A small masked image model, trained from scratch.
Model: 9.98M parameters, 48-pixel images, encoder norm layernorm, encoder activation swiglu, encoder moe soft, encoder num experts 16, encoder patch size [8, 8], encoder layers 6, decoder width 256, decoder layers 2.
Training: soap at rate 0.0028, batches of 384.
Rows from block 3 of the encoder of a small masked image model, named by matrix and row number. Rows with one number within an expert belong to one neuron, the router's apart. Each number is 128 + 24 x the weight over its row's rms, rounded and kept within 0 to 255. All counts start at 0. Numbers have three digits each.
After each expert's rows are labels from the 100 images, of 14848, where the router gives the expert most weight on average: "top examples" is what is common among them. Only what is clearly more common there than usual is listed. The data: made-up ball-and-stick molecule models. In brackets: how many of the 100.
# router: slot weights (encoder.blocks.3.mlp.router.weight, 16x256, trained with AdamW), inputs 0-127
# gate: expert gate (encoder.blocks.3.mlp.gate, 16x128x256), inputs 0-127
# up: expert up (encoder.blocks.3.mlp.up, 16x128x256), inputs 0-127
# down: expert down (encoder.blocks.3.mlp.down, 16x256x128, transposed), outputs 0-127

# expert 13
router.13:125120095143106122093081123091154119137118097152196115114161127150138127132123110170125143110119122087155100141136123112093152102087139128124093163125120145128156127089111102102115147116128143115117153135126138137118153178121125125136100126113066154151094086109134154148132125134120140105122154143160147140141118086133141097151172114159128127123106102145138115138164149102117128142131
gate.1:122095134117126137109162133104159129165163140132110111163142116136102093138157154168117126126134089134101143147133142129107119122150126120176124090160100161142140153140136183122110164106150143129117131154144129084125147121121149145146147160154138088122134117104116129174103115158134109142108108113118103122116193150091128122143116097045176136097131117095117127131123125122113108084101
up.1:112108125121143128137156149129171140167140133133096115171145118160132075152140152156109149136118083138113155161131124157126096106139145130144114089144092131154129130124147179126119164114125125118113109149164117088137145118139156131125147147160122111134134125106122161155112108140139117151120105116143110131134156125105141122156137109057165114111134132113137122150095129113126121106096
down.1:126137110147138115190097126157124122118102122166102134107128117146179164110099108100135097155102096137123140134151123139136114190162155134134123131135133134112157143133127115085162112153076122142150128101113146159161152147107102120121142134125161135117125107150070135100079113127138158138115106122113141133110066135146115100135136155143111128103114145101137113157148152134218158099195
top examples: dark backdrop (100); balls and sticks (60)

# expert 7
router.7:127107107107129151107101141124117147143124145111148152130088099082135105184125089151120112147152146098126127155106133161126148184135158140108121129125169149136112119097125103127115168158137149132153142099117084117154120145131089124154127129114105175181118108129124097104122105132097123119136097111137179150143122109148140148151143124087100112120138141160105094135125152142123106140143
gate.1:138122098145109110119128130147150130170133119136141143080133128184112161125128121145147111147120154142119165140128127092128103123097119134100109138143114161123163095109121096133165130111080163104089128099156124094143141147094146098115114118124132161144106096150155127159153162125098133126110112156164101164118132155142105153160091116123120086139158124113153157121156125152126119089134
up.1:130158134143127115122131156117104131114113154114145107131127126093152082138133115101096148103157111100162086134109133158149130099165136144141141124119123093143085158132143158123093127161185080147168126146090132153097139111147121153144146139100145098113132144103098114074077120125136140132130154134113144100137104113117146120127150143166139157127126139133106092138100099113144125162117
down.1:108119119110136097131150099193152105119125145096141132132134162116128133122116128104111125149090115167140144093094119091103096108096127127130112088124126118104098161143123125129099127142121112109103130128164084125140145119126117136139115125135149140094115097160138138091104138138118096140152126124154129124161084104116079118132095145142121093113174114165116110124182135127122150128147
top examples: space-filling (100)

# expert 15
router.15:126128086121113150113130193070152111112123136138104112120094139118139102110110127111141121100132140115098200126134144132127107161144131159095114138106145109108116095148133118105134135155127122063144134120111117125139100108112124137140123108123196131131166147111155103137127084100106106101149147132143161156127118152154131114120102148112133121103157156130133132112117103169157114123112
gate.2:179133107161156150131116125123160123125062101123121118146121140167108116100119104140064157156153134135107159136109115147151134132134142089136090129105171126164142118108133139127109102114116167105173130110099111147136130093139100152131177106177138121135131113122101161130153094145114139125158124123128126102137120152148125163128172156158103073143176161133100122091123127182172133087145
up.2:052114146102096101121132128127094146113203155138122129117127109095138118161124150115174120114131126119150105116142132098107127112139122171127174117156082120106090131135123129127138150138141110145075124142151152093107132164120156105128088140100111166127120140134153109127108155136128123139102142146137111154124128111107139094112092105113155177119092121112145130141143138061095119150116
down.2:184117104106165104147138124119155113159092114111114117130127147144101124101149107097117146144114094141142130122107131136136112162117136104146123138122186108134157115098112139128103127121134158076128144126118114146128123096151101091126141094143112120166093096086141166118119089142098123120134137098107116083146134156100147124176193169138108108117163180126089141104119126164123118169109
top examples: dark backdrop (100); small balls on sticks (94); balls: three (78)

# expert 8
router.8:099128110116126120114111118131126150126105141134094126130118106138112115152121104148137054088137118150135130130129127086109123100096159170154124144158102154078092128132143096140087115132131118124128108109084151145129152115114161112156163106106101125067118126111132100095195125084113151112142096109183100119119139104161144109145138132114133110098068135132147120098115128124142096114122
gate.0:150098133135109161149139091152119139109126088117115066132112107118155149132166137105162144102065057124079087140148140156159105140113125120103144119099114141141127106164124144092110165137147147104076122133152113186143154149163177107155156131135157132195081132099139124081112100121136108144118106100114151095171100118139159129085107145137153157120143135086121109133132158128121168153135
up.0:110168134117144135120113158115122122120129150156134169095115142164103132124071121140095108153193189135165167125099121100123136117156098136154087126127136079105120153132128110163144097107125106143182140116124141088132111097066095146126096121112109116083192133142106139132127143162132143104120135153116140146083168122106105136169158122124086145149127131153127111153152093118106092090137
down.0:208122122119137145093134125163121129164090118137099114122060092133118124104157147174096153119144164123155134149151127086124113156083141111087092175140108151163092113129133076137128122123121157142105137088177103191116135142130159165110101145145131139122100146159140100125120123093126145119122161141151107137135135120145108113149170139178141123121126122134117109129109134140116119161085
top examples: dark backdrop (100); small balls on sticks (64)

# expert 1
router.1:136130110120091162140104142147154122110159139149144122127159150100095159146118128132135087120155155134120162119162168133073133141123170118126136138111165137149134159086118105160100150147171147122194118112107123109170157167101170142132162124142144150119124185120132121132104116128097087118139129075144140115138099152106152108119148123109149111096174117118113124105129127136118109145106
gate.2:113131103121116096138115146129068117115165158115102119150136194164135121157140079142129123124110120123071146096147125088130130122110134135171135144126112148133192136102151152097121132071144206072140135119147155148096105125116182118128101106138106105130109122150142123143144128143154136131110126157105132143133161133120134149141133116163082103137129096125124173174116099103172162139145
up.2:122123105123121103147103152107079106125155162123100122161132186162136113164119072150129138113107115109058131089128133101131154122119132122154134138117131158143188113106163146099129138085130201085150124130160166157107117108110173094131121114129103097141130134153129136161142136161149144127094123166111116150117164138110131133137145104147095099151141077132126166184102115103163153114140
down.2:166125109160123156127128100120141111145173117122143116099113148104103086118162106101142128123135133132144135156121090103157125122130132145089118102118167143185098103149129103134124136141139075135084116102151119120122124141109105139155102156127156092082170144159121092133122182162116134103125114140143108142151088149095104113109183108110115159094157149151127115094149134103113104124133
top examples: dark backdrop (100); small balls on sticks (66); balls: three (25)

# expert 4
router.4:111120127147137108145119134127126115161106119076127098120162145105105108131124109144124151133121090139124120180093136137131120098120145140144153128154105190125087119141107089141109126129162138126096109131178131097126155123131149143130111093098168164126113107156154115131143110131132187131167133132132152135141102085151105131159142149102149176112111135120084116159155125093123144122142
gate.1:124125142141114124132115152107118104140128193128160099093107149095153126178158104137191124111172087155114141114094130140124129124140149083137121113139117081115130151128151089123131151119111149090093140129110132110127109117135169132154135108092117156114131133150104144101143141118130113162121154113104124125141114126139145168175143115185145126108081133092095145113124106112104105135153
up.1:110121140129114101131123178115092145172114194121113099082117144090176130154142103135169117123188090140120139129112114109123132121135159099139151115116086052102153143108162103124112149112137144126131113127113118138132085139124173137154131111123100156101091143138114131091129128123121132156129139143121124104147123150145123169183115118183176117094067132089103127134098125092081109150160
down.1:143125110098138114139164152151112094108137166138078128138134108145142111121110143067109137150087127101134125134109155113144158097140140148130143142130153124115088164104110180131105046063111116163133143127186153143151132088081156122114123192139157115174107149145144143099145134148136146097134107126101136148128167111139088115149108126122101103166128151132108191109126120148137125152114
top examples: dark backdrop (100); branched (87); small balls on sticks (77)

# expert 0
router.0:108119128135140134125085150119117101134172134081135153106123135123103132092131128166096126151132117098125114094119126114098178140125093124162106120103135134125189088092111115097143148109154117092169156129146140150161103133151122160133136123128162130119116107114122146148135087114102143135153168101134137123124130120127106134070173113129118157104072128111130133109126117125118115143138
gate.1:118157108123109132118108121151118149167112146117148104148099144140121113172169177161123115118123159127132149134136156128111118103114121093170144134149095099117103157086133087143114123118078102160098129160112117120136102156135084095086146161130128156103149124120151114146091114114090109148106132126112120094117141117093112120149096119063162134111167124106119090115149124160104133158117
up.1:142123125145157123133139145105136110093147117139112145108158102107132141068092081104129131135124095120130101116110113116142124146126130162098112119113163156132136115168129167119136145144172152111182129099147140142125145093133164150181118099121137104157105124129104134113174144140163141118159123133149131173142118137159135131110167131188092131146082114155142153148106133099149125088145
down.1:130183109145128139127127104123104148142165169121173123168132137146107072121141159123145128129119144088136164112135147117087099083099125123157145149119141146106064115078123124092094119117123135088115119121127158097142140118113185149089140122113102132081161150156145105134110137125117157140121130144158132159170116136117094121136137091105124135124120159105122141140151105131132110107125
top examples: dark backdrop (95); small balls on sticks (93); balls: twelve (34)

# expert 10
router.10:115142137173171114135113161123141123146151113148107119124068085150154119102145103146102160136148106110100144136140124137139137108173129161115128163140116109125111102104103158081127120122081097169131125097162162090159131082192087118130135125139120109174136081124109132122153101073079163108114104094149134152081122157138130101140158120148119128181101123104124075135127099135147137162142
gate.1:100168122131121104136102112092163140121126137122100154106139056125157072141108114139167115147095144121162125102136154099143146158124133143186171140126164157137124143108134148135163126104119122108117118120133109118133118113156135113127149100111096130134092154115142182169144119103129182121141116118115065134160094050083104118122157130097122125143155123139137091135125100143198112153117
up.1:139116155100109141190161099164108154116119114120128128102117119134136127147143116108153097103123136138111107111149167136134111124128118101173087144139090111121142106164095136134118095121124103175066160146099097091127139156130137169104124114175138125100159136169107149143100127134113137058131103141167120151088111155136134079129113120106093159139104135119140133120133130134094116120116
down.1:123080150073110144167131097125106111135123167140145147144124115109128098119158116136129145119120151113107136130131104111102145122150130152126093106128133095150125133173134166107138122096150144163081110101072135184133101130147081151117135154153113124125193138140113140115116148133110068106107095112148129131098142175131112130085127108107136154144119158123181137136142151134133112091155
top examples: space-filling (100); balls: three (90)

# expert 14
router.14:076104130152169097099113126110114151121143134139130145117136130097142085137108118178079105132132084207145121135104106139126129148101159131184123106161131083117170120102152097143107128123121141101118128147090107132143132139149158118172122126132126119136154117100133138139155128111081153147153146130169144141125105116121117127146139101123100150153126126133188135165164157119121124100084
gate.1:109131123137145132080164111127116077144143138130149198117120119141115097135126099103167088129138130145110126123156092109114120113132105142150129150142116096124132128155159145135107154095135143090101122130128129108128114144121147130117120123175119095078154125110174144132130142141084077121125126131141127170125159087149153148113085126161141155108171084152138143078144088140131155118147
up.1:123161114130103160135178149156144108060126163126107161153136136132147125163190113120163099145129108124099150139125119165085146136140169126111122143110109082153129137142147117121111135145157127128091145112133119068117130136136114116149145104147100083114149161093168157135116113171114116107120119117133122150127125077139149113081133130140114112143152098128104146139106143125111121094113
down.1:105139130115122078144164137138137086130104119085123120115146124105090136096158121128118097146167145127126111110100158107131104140112135125096091109123109157118172120113118111163131132163153147114120110144109102130087146129093099092143156172119154176118174092106177158137190138093107116117136116112127130124116177115126161127142118117132161130096130111120150170153150100136153147128169
top examples: dark backdrop (100); small balls on sticks (84)

# expert 2
router.2:107131125052109124140113083144093109137171136096096135133143133130112169132145128111156103185117130129130126094115143099093174115122084113213142123111131129149146138099137155113136098096121137142112151113145096182128116136105093113120175158129085162145111138147129110113127123144132062151120140106086113102149143096111114137105149121063121146107158116132140168112145084134156133152129
gate.1:150112096107124155120116101119173107161138123124107145148168137088091122131130145139105180160124116151132089139107139085142157120148102118164131147095164167106141099089126126144124197083087111137109146027129114093091136118105114122153135148121138156142171127102161120154107144152130158105124110125119111159141152119171129101131156091108160134097168092117162133137093138115149082115105
up.1:059106119097168145076110149161151125138130115104136099174150139161137102108114195135135144142152083096111143101136164147116126129117153150118117130084163125134145166154106154081130155163163108149111122146095141100190142131164156144115156116109142120135171142162118125140154112154109142123119101114148113119160153102107096132097138111076135152156090093079130127173105123137146155116152
down.1:144119125164123122112159166148143085148146155102098120124076095108153137132100158077129124146136112129180142154124113124140154112160119141133139128139172137148154133137159098115179124110165100146112097129093130142120138115190128116120158145106114145127170127088159151101127133107099131122119125117145068086119140199143119097167122165119133162142128161104141146137110106114129139121151
top examples: balls and sticks (90); branched (84); balls: twelve (39)

# expert 5
router.5:102154112118156125095132097118150119112105142158161169133123126190117132146152123125150096144129105156141131123121133134104114133098162155104126107171134120117115155103133097156105153141135108118163152139056151101174141140129127109115096101124117150083149135142095138118152092110121176107215144098163125143121121105183152160150149110134097133082127171136155114139134098150132110114138
gate.2:113112124127138140117136177107159135124132131134130196139168162148096127086113123114086116150150114107102157130115081129148129125126162145147137139147127117167154097109126114114159142152107088101096095131100116191147125139122174134104116138178145148131149131133121142147115123151110135145129116123126121110112133127084104141116173080107128151141137091186144113125099151118078139096135
up.2:148141132106140108145119108160082133115112131144111074123107080096181122160140089150173147102126134175152077116123158125123127141121109097099102119127141127106094117126122134156115110095126149150150163113144130101087153110128090117142151133066119101137109127137129079105122147112129133137144124133125157134131128140152132128139132157151123107098161186092102125158160099147169092173109
down.2:149138125080127137132102132120107156126088130097103105109082132174129147133115139117101134091161131140125087159179146132144114137145131155107150131107161113170128119139103129134142109150110115129150168151179154152128077116158115129142144083138125120150105087106071110115098101123091138120116134123150117121136095097133125120071100108186150138111096134181139125116110156093132130086155
top examples: dark backdrop (100); small balls on sticks (74)

# expert 9
router.9:053102123150136065128119097144115119114131137086138177152110141153119085111098086095159109186161129107140125119123155092127122144128145157133124132167139128176129144095117106160123137119146096109167146112132102113141108121122078124098105110089137110149134082137147076085093123133111140121127100151112136154099103076167145144154136124105141127145118121135155109117128087127113113137142
gate.0:177154113147104136081127144165135130154141137080157091120171120110102145120145141093107101157092131108094076107134128097150153118131084110144160090174150139147114094142103134080138119110142165129108134114153134152103129104147129086082149150181116123116119169099114089163150148146125110158091140104114101119137119124106117157140129145114120082119150170134109080135120143142101129104123
up.0:169137118143109146092139146145145123141149142088161086111171124117110161113143141099106096149077125109096070107121129104148157124125083105142164090178148136143112085131107127079142117094139162127102123120154130158099125112139132079085143152176110128113112172102121105159148140150124109161095143101114092128138116119109119163143111142115120080124154165130109084142129131144109118096129
down.0:145120124102117120159152174127130139150126104166147124141082124153123128120116115093113146110148088156084131139139092151121146122083134125185180142091112166193099141133128108139152113132093162147147126156055110123173105102150116133140131139126124109139116104128104117109138139138138145150133098118103122150140141136100125128145115148102140105161129111127121166100091090123144149102153
top examples: balls: six (29)

# expert 6
router.6:149079141163166130149101139146118092125130106098092136148148089105143106112128109172105146123135095110137118145087136136076127100151136120198105132127138120163192099160088129123137140129135129163124116127152153108175117060140073153150108116093134138141137163121130107095159153125146144146119105073139094109170142118099137119130158131086161133138118119121131144126137144162140096142094
gate.1:140105112099156128140151135138152122137175128141126091130104105117096093163090136139120127120147109151107139105112118142142159145097147105088074176125120112105144096139130128104162142165140144155127163156118155082134150088140135159143087133151142169114149170087159120119133147133132147155142131130129133129096153127143117120171131128121104091102140130120100094141115120136142129141133
up.1:104153130155111113120117136134110134133102131095117155146147138135149155111148117113132141126100145112118117153142140104109100117181120135165173083142132152152105147124109125163091118087121119095113093113131095173127093152125109110110157108102117098133105076172108142126115110125142109077100121140131137134148115116132157161075121139147158153145109152134139165132132136124120146137122
down.1:151097114153097142180124128122155150155099106093151141119127120138128088139146122126137102142098128105129170111161092106149154142139131115157106163088108120160100127095134155126127157092140144093085165149132143156144154151173161124083111111136180159146148102091096128099139082121144159144103153168122120146120100136135118136112095098086143122153131156140135151121145117129137145128141
top examples: space-filling (89); dark backdrop (77)

# expert 12
router.12:120132148075134114109123080131089112171129139105109131121121128139122124137152130130124129179104123130162091156139116091137131147111083101186124119125106141088154136100131128110128118152137125153124168129134100176164138118132119116123115149115076103126093129087095154140118120106138113134165123126112133148109128053124118112144148089085123162113115116143122144130144124122144104157159
gate.0:127149146112153146118113123087142122066100125078105132085146148143108180130158136163112156120140161128113087150184131146141126108148126149151128123131138109158135135167096119127066103163130114136155176138082113126135133110133119128063156147121167139130149144180127111122125126170116113085160095122108124164151152155156158131078135114136140143129104132131104136130113056116148104074136
up.0:134159114123104145117081143120137134114126129126099108123127124137105165150176110146121158122170142085084102164100128134144144105151114081121145119107160110148140137126119116104081104130095125179122166127066108124183112113077118094110153151125135132144099164164162113157122118136120156131131136150073160160167132122163140161095128125133178137137124115091107166151108108132094123090139
down.0:170098105132157072101141145104146130158126164112156123109121115120079127141135125158091123127141164079101122105150106160170114104137075066101115128151143121103094109092148121109101126127096141101119097134089119129142122140106104124134153143119127105118107090094146143147165136146125192135163112091207151153188098109130076156116132136144125128105160110105105120114143133123131161116153
top examples: space-filling (100); dark backdrop (100); branched (93); balls: twelve (33)

# expert 11
router.11:102126143137153095152068146129116095137135106093113140120127101121127108106137099133085080180127097113124137149107178097174097142128126127127099102141099063113157129113126107132139186145150151092114110136128143124178137106160127115128082103105111110127108138161163146136137125140126146112146160148153136158119140124183097136131159138139119115079096110112185100121120121141176112144114
gate.2:146135134113146129119130100165118129125096139132157117195110150137100138114146160137150133101154143137138124108110155166118111115123107097136114131066099116117122102127081119140101084122119102072084113109128120112124150131093146157141148131113066151129095128124097156133082096139142101123158120164123109114180163141132098126141136110134103150128138132116107161145159156119093135107151
up.2:155129119120154163105146123147101129121155160143145100148148151131101101157148140124089140137131118117125141112138115163106145087141095112131116147082111128087141078120107116149101088120099128089092102099122125096161142102118117162176131128108120144131123130134141143118106115129151119118157144129144107155168132139122094147172106122123098120148117115139118155155131164110102131104140
down.2:099103134089148155132119109136138054122177068127111148130114157126110131139149148114171136145154146170137113114102158118117121126121077157114111150119135130161077138075123103136147159145124158121119130150132108150141156111131122102132169133156164115113165179119126146157131172124135083092132143162122113123129147101110140119115161112148146140118082146102164078102121146134131154153076
top examples: dark backdrop (100); small balls on sticks (76); balls: eleven (28); balls: twelve (27)